{
  "dataset": "single English command words and digits, spoken by a formant synthesiser in many voices",
  "train_examples": 78125,
  "input": "log_mel",
  "num_classes": 50,
  "embedding_dim": 192,
  "arch": "mlp_mixer",
  "width": 384,
  "init": "orthogonal",
  "learning_rate": 0.0038,
  "max_grad_norm": 3.0,
  "batch_size": 256,
  "epochs": 69.8,
  "decay_fraction": 0.3,
  "adamw_weight_decay_other_params": 0.01
}
Rows from block 3 of a small audio embedding model, named by matrix and row number. Rows with one number belong to one neuron. Each number is 500 + 40 x the weight over its row's rms, rounded and kept within 0 to 999. All counts start at 0. Numbers have three digits each. After the name is the row's rms in percent of the matrix's.
After each neuron's rows are labels from the 100 clips, of 14848, where the neuron reaches its highest value: "peak on" is the class under the peak. Only what is clearly more common there than usual is listed. The data: single English command words and digits, spoken by a formant synthesiser in many voices.
# fc1: MLP up (model.blocks.3.mlp.fc1.weight, 1152x384), inputs 256-383
# fc2: MLP down (model.blocks.3.mlp.fc2.weight, 384x1152, transposed), outputs 256-383

fc1.438 076:485488511479552530553464473513459541487508515551509502462495551476510563585490556507476514447503479488545547450526553545522561524619473513446498535424432532492516514538469470507486449481513562511505508509597433556521406437461432548509527471542519472492555447423543532532475500537491480443548542492566508509530500451513425516504449493476532491541508514442435569518518471547537471491497
fc2.438 077:492489514480564554452457501444503501478504482447557559570491465535483492525527513506517495488570441406438540556520539614448502538484509538506535585476515591519522463456481465489505489474508454499514508454509422491425546512414537494467490563485480559485494540433495539500371496539514490508462493499445473492471524459442533495485518592512501522530458487458524517458512514473524491463509
peak on: /l/

fc1.246 114:458496575483459465478503523526570526535548522483539521534504518485448482422489404523519541450537506492521460467568449521462532470576533574505504472487493502519571523514546538495523515480527486495454534533548506473528485485450502531471588494529568485500565420446576463509499543487496482486554437542524479528456511480481522438502487525561502526516503459525464514549429517504443522442468
fc2.246 122:527471463549449579477451524510477448445424580506478461471447469524544505491497536536466486459375504480538539559461490512501453533479480541520517510551538546537404495466536513481376492496496509418558530459484502509532505541564465506518413531477485499422527530547541449531499488431466496515517513512461497500471471518501503502510422512529510474504546448555583458508535506488492471485507
peak on: /t/

fc1.346 080:480513521462500516439530526507473472451466458509436547484598505488454517519500463470481427539477541533496555490447582548489522504510480487428532513504495546573484529456436545419537582509564504554583504517442527497503465555481477445500459542467542458536478504493511548495575511476521587430515462485460476429442489445502442512472395520452509507534457432532498507466477489483480439506524
fc2.346 081:469518481560561518473514469502463522562405482470412447458444546530492466486467502505522544528461498495545475544526528491534501469483497472527546548427475568521553497458463530507520418423460541418485569509495521578461463535506570523483553483442531539525521468471499471531488479457436516507537531516512538417476539503539496473573542526470530558535535511519457552516526461440482533531492
peak on: /t/; /p/

fc1.288 084:549424481542459513537569532474481518433456529448525464541477445469539502466418496513500382445403474453465490494490485483530632518489536449506486486424521519534516528499556473510590463487476458514593516482545497468499491450465532532518462528446527530521447540539475476474502482585425537476452530467509520553509535526512473534464439520526513425475517438483504424489494422447470594544517
fc2.288 080:531476552503504471514493504461492541484505550578517502488561545508475522487591476511541474509504563536510476521470445514516467530452520536438548487544463507502505503486485430548475549479487496477349573456520518471475469461463495499486490473517457496503523533458524473500508466480457408530536524461517465406526555501525522484531502514508556529472469577495513491569409507417497496542522
peak on: /k/

fc1.149 104:522481493508509542566504427514504465590490444401452473544482523496475493469523510501521492514608484505539561504472486519455477487490466522399486464468472525528514547526528474492455494524552479541526531501519488447575529496493502509475464460500508467500546478500583488456520472499561533513485504490532484539580489539530502528408564551538475501545481566466470434459521497552496487538528
fc2.149 107:501518535475491523504510491577509469534438501594552476541514526488503503528531522512402512531498464461512492471458534549542507507576491467398492422530487491477474501512398469539518550520465454473529442532457576529477560450476446418440484481510558542554519469528493452567527520516470521455536410439535533482484547450462572440547559510521493500469469501425440502470556504489516441471523
peak on: /aɪ/

fc1.687 106:551467495464414458510520484499482538477473557516457487498510475521422436492487567559515502414527470508486476479503439482483515497507489547495514450490545536495490461483449480564590488514455461502494491556554560511548484498504490470536475581518459521540467446510435486478537484420394546526471561460477505524524494507486475519562488525494554445502573554596463536509539492541504558524477
fc2.687 106:486481529495478543499425508508491458515489452538453503469452488464520486512523507505453464494517480527479461571443566521495419506462479422507455485490506464483472477557493513504461470585504477459522553493499460518506484458527511541417478445495518494481494486518545500583498540527432445538596480467543519463550453556574529444569573421466471483489545452458485504499527441487502492520519
peak on: /t/

fc1.311 097:488452451563560497568531586494444426485530487482509526558449431544506520582488558524499442456550482495521574544506452486517495445520477521541456495499555460498512469394527535551589492489526518496508439438476553497473529526458488429453464518479495506478526553490491478512416477497559528478482502419544456563543441497521497481509540485536424484568580476553427469449491472475466528474530
fc2.311 096:531479508420470516497553462439533500490513457482520474514528517486449482486479523444495619566456492422505526517489515517527510437509519524457517469554535498482533573558491447487460450439506480486505561497493422532469512553593560575571485602602572515510457531548469447475496557556521556510526543439444526453507508489506522520510479460523463533484463466494505486581497479510512466560515
peak on: /s/

fc1.277 089:523485486529492447467599543472467448584465461447543504554428440504480455484531510587470461513584498521442540442472499517548543468547470519440493490571490507539523545568416494502506525470481506468519581572552497478501451497573548580530548535477466473530514504457527474567474507474465500526463524576604453420509512505507517436524506502499499478515471534487493495497511530504556498449481
fc2.277 091:470461420395472517475432495525461528448500518518487521529555504514544523510511451466531610521475518490457483478451464434491550469486431515544524560550464466570488484538474495452515507481542525502533519529466495568535529467492495515551434478474599513499412483415510504507608452495470593500520471489495512523537428520520419527502469491455548553569459466514526526547512442532439477484521
peak on: /l/

fc1.740 108:563471456530426522560540484429519550441436535519527452559479540452488506522524503445498464494545491557542470495429543548531491481569511459468524528495535543440480523527553562478496569471532458486491423497505504565500510472446453449527518528489430562525509507437528535458536403494526411524535531439553556528514541476503441468459549493578512499479486454452504483464481467532508445565480
fc2.740 110:495489541463543515485503448499518483458532429502477509497563581539587440476417555491577571553512451521455504470488522486482521486499513539520482514417460494429472503497558546480552543570531449504572509609552539508531549506496599515490492496501517506537596523488461530469537549395450526495486450452524501550493538499556556514518500491480501446504583517548512485504462497461531510460549
peak on: /aɪ/; /ɑ/

fc1.474 100:533505549540532419529553508486573521532511544516525493493518557451482517591526494501513532491504463543466434490533507514526511514501478412555385439486463532532479459493462493520489492473486493496454448451521519499449537460434514535539525466491490448536462475487564481547475501493452522503485533542481411446583492500552496458443557469562495460487520485525514476508469490472483603540507
fc2.474 095:513534531503550468465483470447507507506492430464529434491481486568538534473439493481509483449530466531522500484459535494574525476540541553488487460591487522509492497502540510503475502571484537563600493485481493489533561507461570488504483468485486478483479559499462439495547523462509529514432440459519448516520458528468455541550448469475444538488477526493558498467434502447523375548542
peak on: /æ/

fc1.169 120:592591502492443542452444578486469456513499517589454428547564400499560487494519489552547503514484561508499395405530500534541507509516467455510482460526507480456516506416548515508567499480539481490503492566495500526452496545523454423518520545512534502541547539591458532481566463525488513488544482454511470497510406486426473498486463463504519586468547509531539541463486442518483532543476
fc2.169 115:492501543475496528536500503485483467454551446456464498510512550529412495560539543465487436480541506509506525524532461530494549508536471560501503557483501497436524583498466500563507474568502535430548517480518514480555488508518473580504488471515470541493572512481512390461484487535509402509470512504503542531545480558535559449560463551527523469511502470505505487533563508527471474559464
peak on: /t/

fc1.445 120:535537518526453516451497479421543497588513509543556521471510541436495540497487500484493486486553524487426550524517426521473516492524545468516477498498561516365470495525549536521517462549498507511513489502547521562456481484476471453465494549499517467522552524497412496453462560532545486479510514501490486527536433538450508543510484557456481474470502510497589442551511503480452422517507
fc2.445 119:483496453511511489514494477538444549409483486427535558506493490449525469508488559465577483425511449559491527496460501447467500518490508492498452498523532524516461470487525500549496584408463493425426431480584544484465526475446520479550405558514507503444506497504527438488494444482404482543523486519529541569487552512492440504498518456454555539460495512550493460448466528506487618397475
peak on: /k/

fc1.198 107:569461488449454507466500533525487530464570543489450425512524512441446492467495575550446481521486520479466497448452534500496516501554529514411559520579517505581544463514529509446470454506507526476535528509512509532605496518520472484483517432445540460477479509483602429475444451541496513541496462467558480541484480465493508498511498506556510539553546520496515452550576569459567570488491
fc2.198 107:502523444526550488502573515488530492576479519484467475552501544516503473505550506450621534472463513479523559455434519547522539499502471459515478486476512480488534524468476495497499485513539495469471508483459552533440570471501604505568510510449520491506436390464540536541514464412468500498564479509489452434486499507396553463572466482457478483498503455511495489515452547445493535508497
peak on: /t/; /ɹ/

fc1.733 136:489561501514485526519465460509522529536451533514492488531522486494525521528510523472499465480486498526516446447552510485493530527446503507519438458535555512493551452491514481495525490528545470489536522413488518550498503484494565517509467464460577437452521572522507495490455516489504459531540533472510526494538516484509457449494495466518491503488529485383547510434460533467522473437561
fc2.733 144:463504486520442460457566518414557491500584522477471409523497487562510546475503421475535502526517518530461507479545452492512490533529564439483524471504545455490463570454439432516576566487489523455432519481507539531469485524499488483530338522533475525514490496518445451494502487489456480504542462482566499449476414471482479487501466455525548528444511491490487549484489448551502494485535
peak on: /k/; /s/

fc1.88 111:475450490526487436513457503461494454521439500422435477453475553493541513536491524526526507591450453445499539534509502574494548478546538471485569461499539502553483509492476487450429506491482507511503489523446470494478469500449523467487459612452488567437492494518499507456454524496465515464429465564498491528477457445516499531527526513498480476536548490503501467534487466545503443580509
fc2.88 108:560535525556477527493484424472555491515526518461501514502485463526505479517515498546552514461469491444507500512444541481502414466537464517470459448471520521431495512520499480571444535508526428479467580477553455520478530566473548485471478478439537464515477491495497493504520529478421499540567451485529558484509481552513508430466511559514449514479456480494531522550556534483554507560452
peak on: /ɔ/; /ɑ/

fc1.240 102:576502454478516585488464491454465554429520496511404522517502477578480533463555487468573496518512495476467477493511532529515467438496516510509527471467528465489475521482467535462417421488524535522433529550467532482437501562540510462471537415510504450459477499421460432462501505530542469491517463474546552550538519526554543519540530514498466478498523543487514516473470514484479553502582
fc2.240 100:529493556523441478520462472467480493544440461494496485487544468523492436575521438513522496511460441553547466485440520536532483575453529479472476547491541550572472530478500437518441492531492491561546573501481527504566524502478458517458549490508469540476490524554522662481530513457449505526534482531531442510484477439486514440531478504488473494511481519465544519500573562508485454477491
peak on: /aɪ/

fc1.232 075:502441509524505520421583518446541495477493570522510488507545521548481448566585516515487568501511570526456511527512507509461516495478439452514600481592460484506483538575473586467525496540545516472436469510532533497480484483530481448477531480482562462516447511525459535542521497475449399502469520506516511513552441552509469472561448531458514474402470416491518541429527537448528507526410
fc2.232 073:484494477541426445556461451525488513536487428499480471478510532434549475506507546465432449420458487499555548480458512449555466433483515550475486487480533530519511387489424489515497521424500540519478496487484456494532504499516493524497502506505553504497475470434509437458509501534542458548520555428497464484431518499532491486434468522436514530530488558559469490510460518470496478477490
peak on: /t/

fc1.223 106:481462456513486493548532524455494531487454499483509465512518475533484476465533449490527505534551483539526500426486475512508476502470492513535397427476445521528545577538507456493482493465569532471479548466518467482506523525483535473545528522501478517485536566476502551475494548504430554462530541505479469538437509503527418515507527519416459552467514420519495496503451498538501507475526
fc2.223 110:516510519522477523507484495521525526470586496521541454480452533478451559549556457505479483560501550517524521523482499517479552537450403548471535562473543474467471421517544486494425516505508554574564510443477401493533480555446530498416456515549465448531575552543476518534441531557559547455503412431501471530491477514478436535452537422504528458443414519461514544456553533498450540527492
peak on: /ɹ/; /l/

fc1.525 110:486576509522498493469571608499523439413506479486497518518555490561505559461511571475531428483500435521511551507469539465455502466513455485493517485498529517538521553485494559447457510523533529518509417529490518592468547483561513455466549489512467504539512542524489511521499462526475491504501509516510467477465435487541409445434487502499512499518495485523522492445461518535494529506482
fc2.525 109:566476517506486532574422528538448517516553533536483490494450449480509430559424507470526480528487477507471531484524471494555537536485507487523486494453595506597478486492451396488455486542496438484476441477548478420505456564506501472517428454432561529451464498542478550545446538519490525515414466457424536450485543508421513538489455464512516512519469485491454501516551517493538463457441
peak on: /ɝ/

fc1.710 085:520453510540505413448432424487502473546468413544477408493507488523458510502504508522507517501493484480540513420477515517475471502462513488477621553540524521575492513461500535547504511471442502522580515480479479524522603458619460456541444544538569431451535547458517548556420503521554523497536496446603503498448471486470516486520469554468515491477510491489567538536556552502476474464531
fc2.710 088:471535469485465550476455564466526536545605527526535514433522513509501485479507514455556522540568464496510472421486458585518545467540466502569464552462510460493531485490484429426550537440499539458475556525422458518448464500408434522439491543444534614505494447488567509527501575504484490511532440507490522515471542545528525528606517411578504501559518495440498515492523501478521537466553
peak on: /æ/

fc1.726 113:478551513469529508444473508521492555501427469562523446513497510493525477600529461532479557520621458529450503464452477488486515479426482461520448467509581546470431490563519586504466533527522484536455511544550441499525503575583498526493510515488506471546522484483389450484584429500518461518525490496517479540532506548487484507566568460549546541515535478496464520518521565631509530520516
fc2.726 114:462579493526505503458537453544498444495503446518500505509502508366529544461494446540466548446499460438567402463534514461481458537592471479514482517514485541543499459529450425404569468563469470519550534530383424501469534471525498473504518515488525507494537519474572550476534515545462545500466466549503453522486494487488502484444562463458429442513533490539465492518528527412516475524516
peak on: /oʊ/; /ɝ/

fc1.72 095:462476494525444532497458495429459517458445538431534503502500538512537446487508470472581550453477453528439472469450465475467535525430554446538496545508527529473412535595506511526410533524461510499534488509419473535573545517453487549456485462482457500483474542563599489507562514455554551541455502510486529564551525500510484432506583492472459486498526452500551475558495472517509431507511
fc2.72 094:550501550543517475521470533604602482478451545521509565513590504520483429490483552502516492544470456520522543561521547519462537578571556462448503440499484519440559465518539556499465491520525497418480511533491497488539548473542534449488523468510492549513565509560466480509544575492459551512504559485533484467520505433458497466502472534509533452468574512571467466477552520461531501521513
peak on: /aɪ/

fc1.14 118:451554467543432495463554520505486490483535508515520523489432580495498472595468498474541467476576514503523447443562492474527509562501509505519532532458506481512537551488429463498478534519560502544514503534505467542476523507470553449520491527560544505466478512568486555512483443453470465462488509522545542470434530410533499555423521484520510473512405428600583461410532523519507513543493
fc2.14 120:505491545433482494515579484499493546557482500497521500539512497526562471453532523445488545597513526480449521556473541471472537485480531440449554576435544489524436566465502470518456503507453537544478521545524555500454468543529520564562406446511449476523556508489525490547534462425456550529578482397506494574503473539469495529504526494476480455502523512563608521568502429470515484475510
peak on: /s/; /aʊ/

fc1.663 095:422497519493500523478559502504484453519509518466533526531501553540520575461557480513457484542536570429542532516560453525467544471528512583516573472444469485482482476523529450442496500445548468524478507488510438516501492491468483598504459449492462597418487494489549518577516561445490518539432548503498536478537508485506510552480517503506448473543495507452565473494438482420447459402459
fc2.663 086:547489413512493533521510493466442511503475511493499488557563481448494512521418530558546569453411516546498437495487552477486465536488465525440486475516493564465592493544530503482524443456531466490501482472457488485467432579553550433550545544512513459567531506524535566455412433570469518521554451463546522520462613472518481533508520470482538494472502506392551544507557587640480596583532
peak on: /l/

fc1.262 096:477523510518614492466489405515505506489517587504509529513506525530536517525544468484590577524447501456440517560484537486544487515487523505489412517499501477484477526493506480524517609513538492527460505480510456489478533479513495423510532468486499532585468453548481496527556453551557449491541539476437448439529531507501506510577495500448542526529458488510471544473581508501447479486415
fc2.262 100:509448548464441512548454610569500518498527495468468513495581489456467501485479588536458474444565512526510464441527554470586473528545538470508481510509443496435504525453482502495443551474378548545503426452450490436488535588493471492489522553544443481473499496538578477499495547536509458474532483531506539434511486505551459440413457555552559533491532549525417466510525509496423441465490
peak on: /k/

fc1.529 114:486477460490498528465534524456464444564492514486483506483463478501566538540492476505512497430515457542494524549483533538535416558424502428532443448523496488484482537524472496502508500560496534502521520517507439531571522492500551499447546450495578431605527509481402560511489513531504549512502462465510485555499584482457587465498495474485614469558570475517503441470544456487461409487479
fc2.529 112:497519489488466465475508526510512485464493496460403504516464452516567532539479526510524532531533472523573478493454596421420522520503453472479530529479529534515512511471445535482579501466483502502483525561546530545463551408470506498504548506457523492398429514518510555453466508439478533508486515492483500519549462536507481485449564504560500502550544467494507520518576476482530478539494
peak on: /ɔ/

fc1.197 123:484522426495466442513511512446518513494501461548564549559514489498490499469446591508461502518444511537504507508507548405509489484453520432489486539517591516477504522524495570499452493516565471438456532450477468469521494567559481546519499484472569481461502515538548433458415494527556477518450516476508456470497453507508492461478495498423461518454495511471504468551495559544531512524527
fc2.197 124:522524530516537527493500467532484569453570481486499540500435500551500529501565487437549414468476449534428515470522469529543562476478576480465481491567525471524471486549507531506513568529512523487527474471517520528458550437520544473430449477478530533562474607505442479489550460527507493442479456570488513471487440457477468546520467543570533449463518485534467511388474499465493509518499
peak on: /s/

fc1.125 095:491477501544501565531395522438576506461454485476444521557532503432537423534493476510523471480456490546433473537533482594537442512510539449490426552529461497517494460455508507449408480476459598525491552470481507480535480475535452504413412527450468500480438494530517529473492532499459592509508499560530535548420499485456473509586480483521485497523524463538458484460526586493542454495477
fc2.125 091:496511499435509517552481521509510522480518503570463495477488508544431553529536521562590450494431564471513505464552555516533450480469573518457475509540564489519500538509473521477530473499463423542478382550482482515497449540462559516533539514543499464521487431452508457510502515498533478514492480428547489483539448494488590412497548488459556484403508537480495519468513475573469503553405
peak on: /s/; /z/

fc1.99 078:554477483477554460528512510542506464457575451504563512451555480522490526498515492499508474493478557518436515485450510469565489505511492468525437479482504503483485504491545469459553504510572478432463481549510510545508432471438501505548512543519474531515521618468503504523501471538464413481503441434505456487476479522458508433534471485459528577459502479454512485464471521494604551452472
fc2.99 079:514455495402429532440524473497486568460519462402433515482481490492555521565516523458472394529515434521556520451528368529445471582542510488499440486488435522538459501454503519498526518461529528527477472428468478524533552558506515487479467461475497464513494483416487518478519433474561519544446490524468552505567438530499459556497499492491507510551515488511520500542470467470464476519477
peak on: /æ/

fc1.159 109:556538413453479510487491469504530503571501444575405522511611522534556561530495559507487522549454381533452476521470535505521480469424500502470454550493527452496505433500497438458521479464464550579441461559593434463524530471493537559565575586535492511462587429440544448492477567523474428478574488468501512501528510515503471503504463428441527514505500429532498515523533500484454562452465
fc2.159 111:533527548471456506440547527585536463507426533534549446461469449532550459462412483463471503433535551437501486509518473486476484486481521507514502517478553511437471556547468492491538509469528488443602527511473526534538438482485494473463551454539514493488460523523561558555460476491486515455394517557564471522538468493510492559550525458506554494466488487513567416501456593457523477570587
peak on: /s/

fc1.403 090:473521484515511576466499529510495523512525505465590473518454518570483499504479567483453490454536603467490548533531544461472446576466488451463503513519483528453503491441502407514502507492480507540503518503525440507484518524463477486509457466497456451477468527497493500473430468511573492501500480521517533483509456486460548484510481476549434491489515445520470505414414471482477447422545
fc2.403 080:480574497535516509507510507493524488479483609471467557485478433471543546522511518507496436550491460430430492540473481496502474462530503487501451462492478420489456608491549480546491540533439534441485514494470533573478513526499462485540442488531462499529458446574494434519508481480482585500526488448535536505478540499482477470453456520487539509530541389478555445566542500490444529513520
peak on: /k/; /p/

fc1.543 082:479487513487484385498468569443455510497536558447539550546458467421477484495473431499449450520477471536479520517463459466511518456542462527452540467496490467442509469451401521574501452493518420545510482607529453450487526511439571479492471515503515579487425507552506430505530510450539458549463492531515481498497449474462479431515553561532445559522499408460508382476420520576492493496472
fc2.543 084:505524548530457498469503508512466445548433486502460482538542480520539451456518474475531492463439504495600503465518493480445470522533505491517426470529489591506516472590520491487364567476565375523411451481525577499502510477541488484480576548484501498479461540506431491430475487546511505530440498529531462499551505510523463488454486521551515419500559543521486484511611555510505526491450
peak on: /ɔ/

fc1.751 089:462548469541504525506500502492481526518434459577477475513542527430422508481458537461494524475476518555470487530418491522522507422491538582503507469496456516495475541517469519458510518502501438489476521496455499521493502497452470476438511480464524502429432507561461495519615470578524456511525550500495451455601488479442498442455523494512558489521474460477553507452497464476491568547480
fc2.751 095:555467543435546492528517493519499430499440504513496548494515467438419519440495474474544407533536511533479443508477546530509465456530459492431538521538474506538487571508556512503426536554537539477471400470466517482509563452543436539492526527512523476535507478520475560500569569440505521505541516481487507546533508537478443492553473559524465466440465542468542507480523509452487486541557
peak on: /k/

fc1.434 093:448570501530428488575528455446574453504470550479502459494504525475516418473454552535509526474492477453535490476527492565502499507492474526440513428464519593434499547592446584501509460548603511444527466460456514556488502536459513468501399566570469457486496529536502542448474513495526519456477468610436545454497538528541478549489488504522490467484518539534545447464502511525526575466483
fc2.434 095:516517510408474457516457487535447468485431560538503507573458540538498429485446459552477490537485542500579480525550510467492486480460521555480517530474414430535443502433555526492452505528523591462514474493561537474514471503462530480441480546476503524512495523498553483555479568476464465458493514496487482484552387547411407473462558450581480510488434491496520435460458477523559450515541
peak on: /ɝ/

fc1.205 053:542517457519496529480475455492518546418509534570501490484492500533409510472477512520537532456491513456526518495475476486439468526481456444485523568490457549475508527455556467516508492459469498489569536558511492497551531427421551516477459453460494473445478442478493508530456499570526563433509527547442473490507450470479528463498508520507437493497499478463500519573481614531495447441451
fc2.205 052:481517474505477502492462578510453470478521446544449553459559467422544507571493526519495530562528542530476469518530559546596476453535583489533501470500521491469466491474477508492499542449538558477487440505496506505595494494488534462605485480543471529529546573424531464512512456494467535556480533517532505463540487489560468563464489519508547462545520557484503498513513456410490573531507
peak on: /l/

fc1.559 048:568486527518507475565431508452477505540461487514437582482523439419483503485518490499529540514470404523457466423582531497466557540496552502508456400453511441437509495506478497510425451475445502503517497569499486511455476544554479568537463531524557532525534476443491459459469535568590503437565555495476474541544514580527467508487511482459503558486540422474542510563554561501485487506443
fc2.559 048:532474438395489520487513540560490475491470516437562492514433480505464420486491473454470454472490568509563454536457426466524473443512532504466447553500456470547461480525496542524501445479563457435520516499548535484518387530501559491481444509477418495478411473475480478511542526449442518568468442532450474521462438467469478546454404494431543473489440408547531433446489470474520492503479
peak on: /ɔ/

fc1.405 106:511513566416493511479507533530490529515434461463485530476529471422476489475548461480362497497522489505529459510479493483458578461493579427458523425448513545481505549488540448527539493574447467556454470537512497491506473562471513478428518524522528484485433538538547503461485518454449453487474510481473495531452491523486534552504421426477485528448468472451450540457495471492568502406541
fc2.405 108:455572513496505491518471490474516501499530524574505509469458538476514473508580482488533469468423562551490479503484486526487455412524516514493477517541469450552464530528457512486431451426526518454461489525553570511553469504470537492533521459470458482542600443460493461503499523531530472576489511545511435418509498569501555475489531479451597526487567469576558468527466460568536481544455
peak on: /s/

fc1.638 122:491460502416522503478493537488526500463504544497488532623469517472472528462468564513528522491488541530522486571542437555547509534473611490440516465518470527429529503482470460510524517495536504542533540502497517511535496514452577538523445543539486471522475549507645545502466493477493541495541470531524509460501482563481531548545501457508456446423541460439490439513498506434500550531444
fc2.638 119:482555383528507507551485430545558449488444523471492479535416534585516503464522447500479523546456415538416513547490508549450432494530513454547485497477494513528506468571516588498560479471470529489529506359488436565482541565479470484467535530518484430507496472435498493527483430436519501534482530499479527456476540455441505531445559565528500573563533483528502454485527453464472430512517
peak on: /aɪ/; /t/

fc1.261 097:501457566505512518524512503468479490497487488562468426470501539523508471596557443571544451521454470456515516508513478487519528518424503454524515506457550470478465514553512515537408510505449556501484503465557461499456567492526447394575434566462544483600485505525483439427529467461521472561478522437520457537519507446501580514583502525457476510455417547461495574470561569497425473490495
fc2.261 101:464477500573441501531456508454511454531434523491546503462503502507518503422458556468461516454462462497506537510481516477459525478509474506509380486504501507418545457452443443503524505506462587504534434571491505511542493510505556607474476483499498499468528495478565481574463465625505520489481510472475446513501497525479442466513535498542477596468497491512516520626505481518508469524545
peak on: /æ/

fc1.256 107:575533541497492555491474521481462502467500483522560523601560415506516532510475542499541439410488511468542504563507501546504516460493486397458495491504554514468551518530484537575434473523377491498491444509459523447580527466523508481486458536444515458458476507548515506445433498565473552448514513496516477480489495454481488483482492476539422527487541502476565502415434500473514546557423
fc2.256 109:492511517499527462535506527456537539526550470478497524483457524504478574527530460433458517500422494574466519517530511483526526486509516487525501421484504516519507436520554544532579487496603534456530502471565526504447472517539445513504479496464570541580480495457474550580476534504560504491498531433522518436526534550521540440502448529457507442471441444475492530470466501539474421508527
peak on: /æ/

fc1.711 057:433449467486478482484495524501469495498509546483514540517498504473435442526526509543480480499488525463484503424502505498482456432438463472491464507530495544425463483509462444501514480466483484488496544597561496599523552477541498446570463517586528494519533552481496540499485483570596486502488494530501512476561545500498503495462484443473556504490481488498465527445498528534470488559526
fc2.711 057:472555533528516473540430502466448520485510446485459504475528503530539439454524512441460541515467505496564500460534512503495492505464458511500590501467479564468566475461498472478449517553515473517502581416463464460537446464526505459453504506477469561484507539485537573522505564487490474495503501470530482547537542451471564493477457414508447488515494511473574484554535458449508523582529
peak on: /l/

fc1.683 090:581461409525516505540536508537524544496509565540473543514428483525529447520512560542484522487567515548572570491486552532448517501461540511492497490490503431496489527506459485532512471416477543472539475486515452506453554471476462490536523522466528543507513414576517493484537452434488482559403535462529444448510553414522480491481480506461527526587513447456462391498524505456517451501525
fc2.683 089:439530486513482501518548514485467498477461519484516479375485482445506493395433470571506478453496568516454496515522521466574483460492485408565428434479519486505540488540448511534493472539490531429436500471485541518458464543466480493527467493496591445523487496514475524481497501490582569481573458476536480602509423502506547433490488541505427472540515500574480538500482469464424501514485
peak on: /k/

fc1.289 100:513555540512511464489535508477511499464469504526513469449480530514516449494488519489480481454549458515391508409438421497509471480547518536547579513520541521569493569605476490501470488504546515452525527492470551510526522549498506465499532462526488513470469492566461489512526512479440590520463478534532479615476562477525453445506472466511498556464476548502460488421526463535596546500504
fc2.289 093:472520458553540563454484502457396480567541504557518480432477536555481512481571473546508448492469594572476500505575509493496526491529526515463559450503516473546446505434551490502481470532481563532514510556509556558468473497508493443508457463496561488487597536495466537515500454481554510504522504499448506539469464519451529497513487457514553467513551444485486499490552533503457516488487
peak on: /oʊ/

fc1.165 085:493519477551517494525513558444501518482474578466457525505504486522443438460533526500537556461585500493491487532554410539528551530417544501475502497494491528487476410475552455487539482497419496559464435507514500503423519550479520532474482554573479510464540542484552483551517481511530507467491498486470546456516456555523503468484482455553495483492542525526488571458539552528476517526520
fc2.165 082:485449458501561546453483538540456482525502462483526487485472516473520493477532451560517515502478555445498494525490484513568498547516478573467426491511475467525423576496513483445490496538513585488562524496507484543496503524483564485600460446478453415511471459516461497495473516513485501479430493576459476539550525502549481601581540473520474524527538564533509472576542480463514528473531
peak on: /s/

fc1.481 091:469582485484542520473438465503509544541424536524468518592530470576451504526479548460570583530499466443505500539520501494399408449480515579477470483471477485480425495482510514458495498491443502461573512486485499557479480469484462454520482479426501473545528499556452543511446521535502515507489498405442474531541499446470451402554512523542443433436485537484512494472538441515496513511535
fc2.481 088:538519490454502505500474500543568484497528393541453491504494485444503366455506495541466510493569621537548446470444486530618510538509504495487497526442571533448571448449547516584486484516607499475518526568496499464563507474527532552510526580517493469494490534485474506425563475555437508486538528513484435543559546589502568424505561570508526535472525450506568537531515549499442518518536
peak on: /t/